Weights of a small multi-label image tagger: arch res2net.
Rows from block 11 of a small multi-label image tagger, named by matrix and row number. Each number is 128 + 32 x the weight over its row's rms, rounded and kept within 0 to 255. All counts start at 0. Numbers have three digits each. After the name is the row's rms in percent of the matrix's.
After each channel's rows are labels from the 100 images, of 14848, where the channel reaches its highest value: "responds to" is what is common among them. Only what is clearly more common there than usual is listed. The data: simulated grey scan slices of phantoms with and without marks. In brackets: how many of the 100.
# c30: last pointwise conv (model.blocks.11.c3.0.weight, 192x192x1x1), inputs 0-95

c30.15 112:082159128104089000124123155115139139180160123083147102094115065159091136089113088068115088144114230130114122080093125127144109196118211120138130124122094141116069112029123099115113157102101148119126189152083132159113141047142128103128153179113160124070097080092141094130125094114059136163
responds to: crack in bone (100); chest (92)

c30.78 066:064136058100103107047109111122096135089087106079097130175109097143131130134091167109158109085129168041153156174085087195114155189121105079118184165134094149121106146109112148172115100179111101110150181137169070138180160109162113136122157106142137139105126088104148132091095100114105126129
responds to: bright spot (100)

c30.57 072:139094092086083156112099139086076106118094104116107150144110109084107126108201149091101107145117138124133090119082110120087132179076132065149170128169117054113104161089095120106115104115079150110111134104141140156172108099098078129141113081162146118113143107108107127156149079146119130113
responds to: chest (64)

c30.185 088:114108172126151191191168061119118141157122066053092119143120059144141083133162143115072075117103096137163106104112124083138089141124127158127150130173114100154108086109154097138070134096110112189140098099082135084184143094085111184135135133175149127140115131115129129144106123107135160123
responds to: noisy (99); chest (58)

c30.61 082:085113082117150095119111129169119183071167168121132111131099169134095090107069146173113156058168200141135139146072145152160154082079130223127177090109128143097105123141150100108115154121158092100096136041219131156072105089073084095127116095123109118101117103132179178099148108141112140088
responds to: ring (82)

c30.93 110:145205177134144069102146134090115097110029085077137126137066135143132129167102107146144095136127090232088150092135135105118124123134091140152110128147144133200100152135086135140113143100129121117077185115154126160125153117155111102146099164154098174153145117127160133120188101117121181168
responds to: side: left half (69); bright spot (57); several spots (43)

c30.52 107:134045113154104213099106058221114156116185104124109119089124115081161107159101162155127127119156201114085179171116127133149125200148152192090137104120170081151077113159141106114181154125092129167137142145125191121111124171124155140154099117130075154080147137131191142114148091119148061131
responds to: crack in bone (81); side: left half (72)

c30.48 076:119116117080036092144069152126031191136152131100122137125137096148097107128076115135103102110154064109113211082131153148185173179134122053117188126130127127104094153164185125075138103095108157138105088093145124112114145098166093120143093088129142117114093117136073152089146141088102091173
responds to: several spots (99)

c30.34 088:209147160191100102096192101143148101173097123068134070137098147126132166126096176141136094177141124159073150098110159158176164205115117095131119167209119143103151086134183136102169142123132091131079116143133123140115139143089105090161082175163140109141105104154089148121165125087116120097
responds to: streaks (100); noisy (62)

c30.82 112:102137114088124129196194122141155135162120041143124099167160112185169167099100160147146127076099157103142134119112198150103089124091061092092127122124109086109137142214125092103208142175137112092116100123165125135137094106098116101112204163141105088153173150143121137132096157128105119126
responds to: belly (61); bright spot (44)

c30.6 103:140101111087133146101164161149166114185154095094130121137135154117125104088117157156119151105159103137097139114092130123117093146146141124122069125176160109114140140139086129174154196124154152138152125129111094149137072159166148078137097106075126082087108127127127174085146108124215132157
responds to: bright spot (70)

c30.19 088:108082122088157073134127109099141122135133130124141145106119102104118085059130136114094115089178165121147062136093106075151134111112106074127175085079111090132136190180163128121135121138127104137102087168173075129140164163141117120100129115133160144114066110155119095169109134088103133151
responds to: belly (88)

c30.32 097:156183120096137091192098140086114104148131115144140125171123078120185107137182088091162133105153113131096154152154126164112110159182170148114128165169154161113116090146156100145113117095111099054115143161150134113123176093094122158141107067125095171109113132162177192101088118130125142137
responds to: streaks (100)

c30.71 101:123097108102133158117184096121152124093119111130144078145100113072110126108193166149134135060168122108111100093145088180174131080121106232081082157087089108153152150141134222067109163144155143137104103078120137143136122080132139097080219116150094141096155183154079137123128134131133122098
responds to: bright spot (98)

c30.151 094:071113113188122149146119142096120123122085122062137133154144179094089134145128122122093132170128126095098161117111108199155206083103154142097162114168191141134135138146130132180147132125156102190115127113123093104127106121116151156131151136122170164141137181140122177109162150194144111062
responds to: streaks (67); dark spot (46)

c30.165 105:130052139094165099109085080143106124156129129095117141166051077127124132132062170144114125128186140108136154143159110149099101090115091153123154062149122148127095175134088164080112162108090099170134095144095161144152136113144072147156123087107182139091125133096115114112104163104113179112
responds to: bright spot (100)

c30.54 112:121172150135111084132128138164175129110177130092107122137104174142145153146117119131113123084114020141135116108122112161131132104060013116150116187134146152177126160104170194139152142108155105120146136092104127140135141118085097144124142122143129099114078102107081148096076154097138092116
responds to: bright spot (82); side: left half (67)

c30.1 069:131160181139101083101093124144089139167108115053146095087100071094152073147080069125159140109114114123121096134093100211072107181162177066145161117098100093149149125122162087119176078088086127137112122124165172103135140126169169113133130080139164090099161115107115117154114120122130111124
responds to: streaks (100); noisy (84); chest (53)

c30.129 100:120177104107123099092085156098103139173153158138197103133120073112169092164141062130095117131123147197110143148201148137031065160098141091185187134126119103135183118109065168141131128128121139125146140107087116121117135098125084107073152108131160124114118098142110123135058144156076157138
responds to: streaks (91); chest (91)

c30.9 112:135083093147149153140109119107117158141099150167169130153154159052121139111098176142144189113146118104097126110127199123107114109116126121185160124092083131114088176140110128146161136173111116086074157125080141110121087124175181139144110209105108099154114106127137161129136124158156099138
responds to: belly (100)

c30.179 114:096135120166173158112077189099110131149143214187052070176176095124144173139097080131114129123075155136154112115111096089171064124126099140148158158154153078118128109167098130205094098121093137147116120135074150134110114117149166134167145134106124100132043170081107093122116096109078111115
responds to: several spots (71); belly (59)

c30.13 095:144083179123120142094118089158081170159116076128136068147124133137100124108164153086085096130110154111152125110110149096165164136094121110186175098151128122125143112148103148095118149169122103089172112158122175110085120138142111124107183130211139125091146098132133092116175108130123105115
responds to: bright spot (100)

c30.168 106:124108141142163122107095119176113135126088115151149118113172145208102176119162130164132108127212153143142161149140098198127183083180064139134107126084148154051056119137050168044149101204104149124116122187113106152118103124183097081122144129140156124124136119163106101130107070144158103078
responds to: belly (71)

c30.83 106:108117062132132133168199173141102203172118140094178182122161104149131025192122183151111142144128142096130075112128171115158135089142089137172136154079115159105158152093115105120108126161168150104134158141101172101115120130150082095120132092156135079143140140120111184169124134111154162129
responds to: belly (100)

c30.107 096:129081147107169100157099113158130110145110128113131097112148120101125140108145130155076157135158149133165105135144069146162125093098096255127114141121072147167110068095154097067147114094099128190098214122087132085087133085097169142062137160122058155106116142098129157164137117117103064153
responds to: ring (100); chest (53)

c30.182 100:203136158110139098068132135075156105158062138080110188077087105111134111160134151111109077107223115223195140152167088133108156178159138122075151128124088129086112199139128119093104102150118198097086116097191100105133104127124115068113113114107120141096114147155168148076163116090123163143
responds to: several spots (94); limb (50)

c30.76 103:090110130122125125119095121146089142134134069167125098102087127110122144127189147150151134088105115068123123154155142124136182118093112144084100111167148163106141134098201174093155156113223139119143118125130126116153096166152140064160151162142152138151106129096112224108132138189091132157
responds to: streaks (100)

c30.2 106:150169161110070092158226168148068110110171118101073063096141121141168152114112124098148138145102115125155120091155129126112167150148143125196100150101125169100156196147067153115124152129133127097142061088138150101163103101110109196098045214074084135069106145107112111055142160077106140119
responds to: limb (100); side: left half (70)

c30.50 080:185111156162197109122132101179119109134115178125174085158174127137116139141100123153152105163158121188097084124174097174124103123126101115109143128168132167062137171099102160133158102096132104122116129146183149147097091148129138111059167180117107120091068070088151151108176114143179160091
responds to: side: left half (74); bright spot (66); chest (57)

c30.38 117:138098152082113098155099115145213134104114110130111122162099154113119152120116146107114129134135140102137116107133139106142107079125068233158141087141104132047103156193119096076131136099103149110077150120093107114110154102146147123118114096131127116114116159172148079132128142138130101169
responds to: several spots (91)

c30.171 110:118109189174111109071177151149077101158173138119092174157164057161133198125091132125169112160131108138140084107109151089135114112135124148124147222228100116151159117124179178108126126144133152113211115135120070164122054101127105125106119122154109136112134122127142118157148105151152131114
responds to: streaks (100); noisy (79)

c30.141 121:109115155128125152096111053103132150163127187089099095076081127126107233110125091157138098111129105132161144189130128144116117100133103125151110147106115107103116102052085115114118099121149142119114151158173089135055141174128091113110102117116190140124174097111066087068057125099137118155
responds to: crack in bone (97); belly (90); side: left half (70)

c30.111 087:197104133078162121134138165102108136112112102179161119115128143174140173118084078112151066145111144123119137157132113175148142095156122139135099135113072148135119170118135126150143174114133171146057124162164129082078146150129154131172088129088149101169195134158255133140102150171156121069
responds to: streaks (100); noisy (72)

c30.40 093:126186141119140141069182167114058117168100044087107145107099101141129142102081131095109130055117196163095115084109158161128172166112169065125129164113136095104124132151128096110158115065117069081220142142152106095141160148084168063082099127145139094144129132073133125110126135074124106123
responds to: crack in bone (97); chest (85)

c30.4 101:141139169108113061131129147123139117102132081120079189157095095148159104059130161101125154095109106173100103149066128110139146155093196160159099163116068104126164125149086112121170175069105125089170104144116118094114148197122114100095135133092098064097124115102042115124062144118155109107
responds to: side: left half (68); bright spot (64)

c30.130 100:151156110126121158102120106150103071125174089148097118120080155146170119090113115063150139149147158145141128169153115134137145147110162146078097131123124123131059125138118143125153166175115148087108086119108147111152117084072119120131128157111067148115101072143136083091132122107080083145
responds to: crack in bone (90); side: left half (70)

c30.79 097:117141131118159178136098125150109107108111131127129134142068049116159182089082177180123107105100108097162106115090149132091166104177124154100084098111123110131067105120074100112099116113133134122126109076158140131098135136132151105134153105139152127105104137145175148078064102085125160141
responds to: belly (76)

c30.105 108:130118140114115116086163129045118133125208132149116105142134137168143136158143129153149136139095085121160131134180132150102140097124126145074126145135185138138195129081152120062137180186142160113092106122139087106074100095145039087130122170098140153139167152113108138144145161138079073099
responds to: several spots (100)

c30.123 109:098089138184095136149141077201142128143170156167128150070123156170114165135079117170099202119096140108103130143155132164099135075106119147154122047175123107091134128077150115198201132105156100158140141100128161104108110076087065116097093113148144110212089109118123162172123109058129135107
responds to: ring (100)

c30.49 097:160097159162167084094114131122090113127163078091193101107135211103061126151102104109107096093113096107105147146143084149190068113120086113149122129111125146100115090147099162158117090076059116119210095119166106095103103137122159162092110127140136147155136125195104044146176130167118154164
responds to: chest (55); ring (50); bright spot (38)

c30.103 109:065112117078114169113120083133159183088099123094107141136149109156130120101155142093156105125146161126088134196155154204091149140112139125138130099121107133097133100141198133131115067135084134133111094140175147134145177179138102153150083080159103091098139230072114154139130175117158105167
responds to: streaks (100); low contrast (79); noisy (70); chest (50)

c30.106 100:167133121153093109120169147142092096117139122098141154113069205134131165151084092130153112140087123128133117091110095112076116147124084153098191126085102128054093123093113160111094144214132051093065158135128054082142119139088094097128087133133124142091146068100128125075167106106101152159
responds to: bright spot (100)

c30.145 106:139157069150134103175127134104173084063103111167142103138129255177152082142156114146130177128112102127143170066162158132086159133100137102102143102142167172080180153075151086106115147128136165158095126153132118185150083126099144127113119156089170095167157111148167119143128106162107117150
responds to: noisy (71); head (67)

c30.46 079:081136110124126086114113153109109119106122133125166100165113170127095131138152126062119121062184130128170164140088144136124084124090110160109134121148093104134110107129123107124114145141163150086115124107159124085172119129177148123149095098123152173141138099088117185092138104163150172154
responds to: ring (64); dark spot (36)

c30.142 096:160132161079113118105176136140128119126156083172118100137038131116099126144139158161147128147117116125147110127130095080116181083109129140111135176100128128131125116087083155149136100140140172117118087102125130103137137064102134172128097138200098181156179182161093132145095177122067081137
responds to: dark spot (95); side: left half (69); limb (50)

c30.174 061:134136124139141085107167132154113139042167152107091148142113131152149182087081139198133116151189114127118160074169081139164188106143118176081091139121111115100131164142115162130192098142092119143191147109098147193111117148102122141099120167157183141106104088138117125089150125116141153074
responds to: bright spot (100)

c30.11 060:116149076129139104168091178103077161079124133016128145186115125135108153137110140165153172038183156111129145183164105187117135203138119123147103153123111149144158170131129138130154098095097150134130078125147088167101176111166095112145112108151130148115134111135080074159166106163126116144
responds to: chest (56); bright spot (39)

c30.18 101:093086141117170122132133099153066113123128123139143125119133181143114105109149088139126098175142118115123131157110160161094107132140171150103144158120159098130128116141121102095062127119203202090110077112138077171121142171108160115117158112109145072070130150167181128140127187098111149066
responds to: bright spot (94)

c30.27 113:144132122129077108133131135167147118131101104185118087131127148094154159124099127103110078118069068120060084084116123128142149163079158156143086111119075139076153114103121095130105138186198159109129101109125136168182138135227127139124087120063097074102183114105121112094092091139105137156
responds to: belly (100)

c30.33 112:149088223090117105103159104101166156097076146119142091174127079080210104123117113140152103132204110128236142181110108092131118131155101202153107094122128147244115076069131133067129158158131122145119224093152145154145132053148193151155120111097074098081122202103086110111128143085105157215
responds to: several spots (99)

c30.87 116:155225029151162137160073158134207112120154075130141123180144072146152191110084190106117153091125156144173159076150090079086106158117178139175098108153169127106085106079136093134089105191117051078097057116149090105114080142102148107144155171122078125141117137108141146096121079146123120172
responds to: bright spot (56); several spots (44)

c30.120 098:100190124105171115140154095097152132142212124173102135112142140133115108151114091095156127147135102151103141125254184097054153135117129135171140144138136181134137120140142148136144206132124108155077133179110092104212135149140092164119172129103113160110167155203123109163128171081157134116
responds to: streaks (83)

c30.99 101:179126113162113141072141108151072097097158098085115118155070154096156089117107139125074081133152095152090192153101095103111071103119090137098099103082152176141060212169109101137208096126105168136087094182131130112129087135095138116143130124099122125091124109155160087110124146128121111171
responds to: noisy (85); belly (82)

c30.12 108:056169151139108139087135205091120161144134136127136090181125108157206112107154062072153145153113141138078084126124138069096151127112111105179175077074094099105053143163114153104118139169102142130152116087082140086096164117153168157167144172154124108117113083096139112126090087081107141179
responds to: belly (68); dark spot (48)

c30.30 104:105112171094089141132090107132136131132110124139143107120174135137138066086095120185095192143151066106111154131142099089119158137116151153095033175137119112098170099089098133140060101119169107080118168098113106109147104126106140152083099115136107136091085133092063137115115139149117129081
responds to: bright spot (92); head (56)

c30.191 109:142111117127120138128105170093107118112131125223095123196088134100133169130157138128119104100137125129129145161145166126141152103064123125103099108165110137115117111177128154113092113106168056140124163152164176162133168147120127103111073141148101150108087153157090116105158125198073125082
responds to: bright spot (100)

c30.5 115:171092170120058131116122141154141119092180114107133082097093134114144102136132119195194133115077125147144151160087117112146123149125111193172103113134133097126158104116098156156172110188124103138102097086098135150157104111158158080086157100089105117118171099049102106187118079119106127104
responds to: belly (100)

c30.166 082:129186115103136132115142157130078153114101093090123099086134144169080111117144162193164086135145135116094121060137136106085143136118103181069155079099096143079121191133077108146106121141126112109126171137129097108158129158144123128107099150181173120115170105138135132122090060132096098078
responds to: several spots (96); side: left half (71)

c30.131 103:042141167121136150116110119141063144117127097081112117122114128155105115098102147088144110114068127116100121125098085151124123157130150147140110153155197146106137103179145164212151125118163191142121182158165141123158128157128138152152134179104163133151129126160135129156091204111084174177
responds to: dark spot (67); chest (53)

c30.126 096:148105136099154119090146082133125162092172137133097100146149092140153134174127085152135167153119125134087147139175119109128137140103129158086157195181148107149129122157148122151139096167220148103112167152146198100111120134067224076159175159125109120150188126145123184107167102139162148140
responds to: streaks (100); noisy (76)

c30.136 105:106148111126092182098088151209142137146147150119114120127123131110105141104130117127082132150136109105115111110143150113132108157147164106127140091079120162212078119185140109160140105112117210180173180145086136149158104168158148090135142106067107127114117097089118151141104135132132121143
responds to: several spots (100); side: left half (74)

c30.169 055:148125157175125109110203116105147160138136128129069099105094097151136109079086152125155190098208171201149148111152160173180132106166119161115098130121176094173195124146103098123168116138094142122136135138174153138142138081115118101135163133136111156107139178183162121141070125125142082081
responds to: bright spot (82)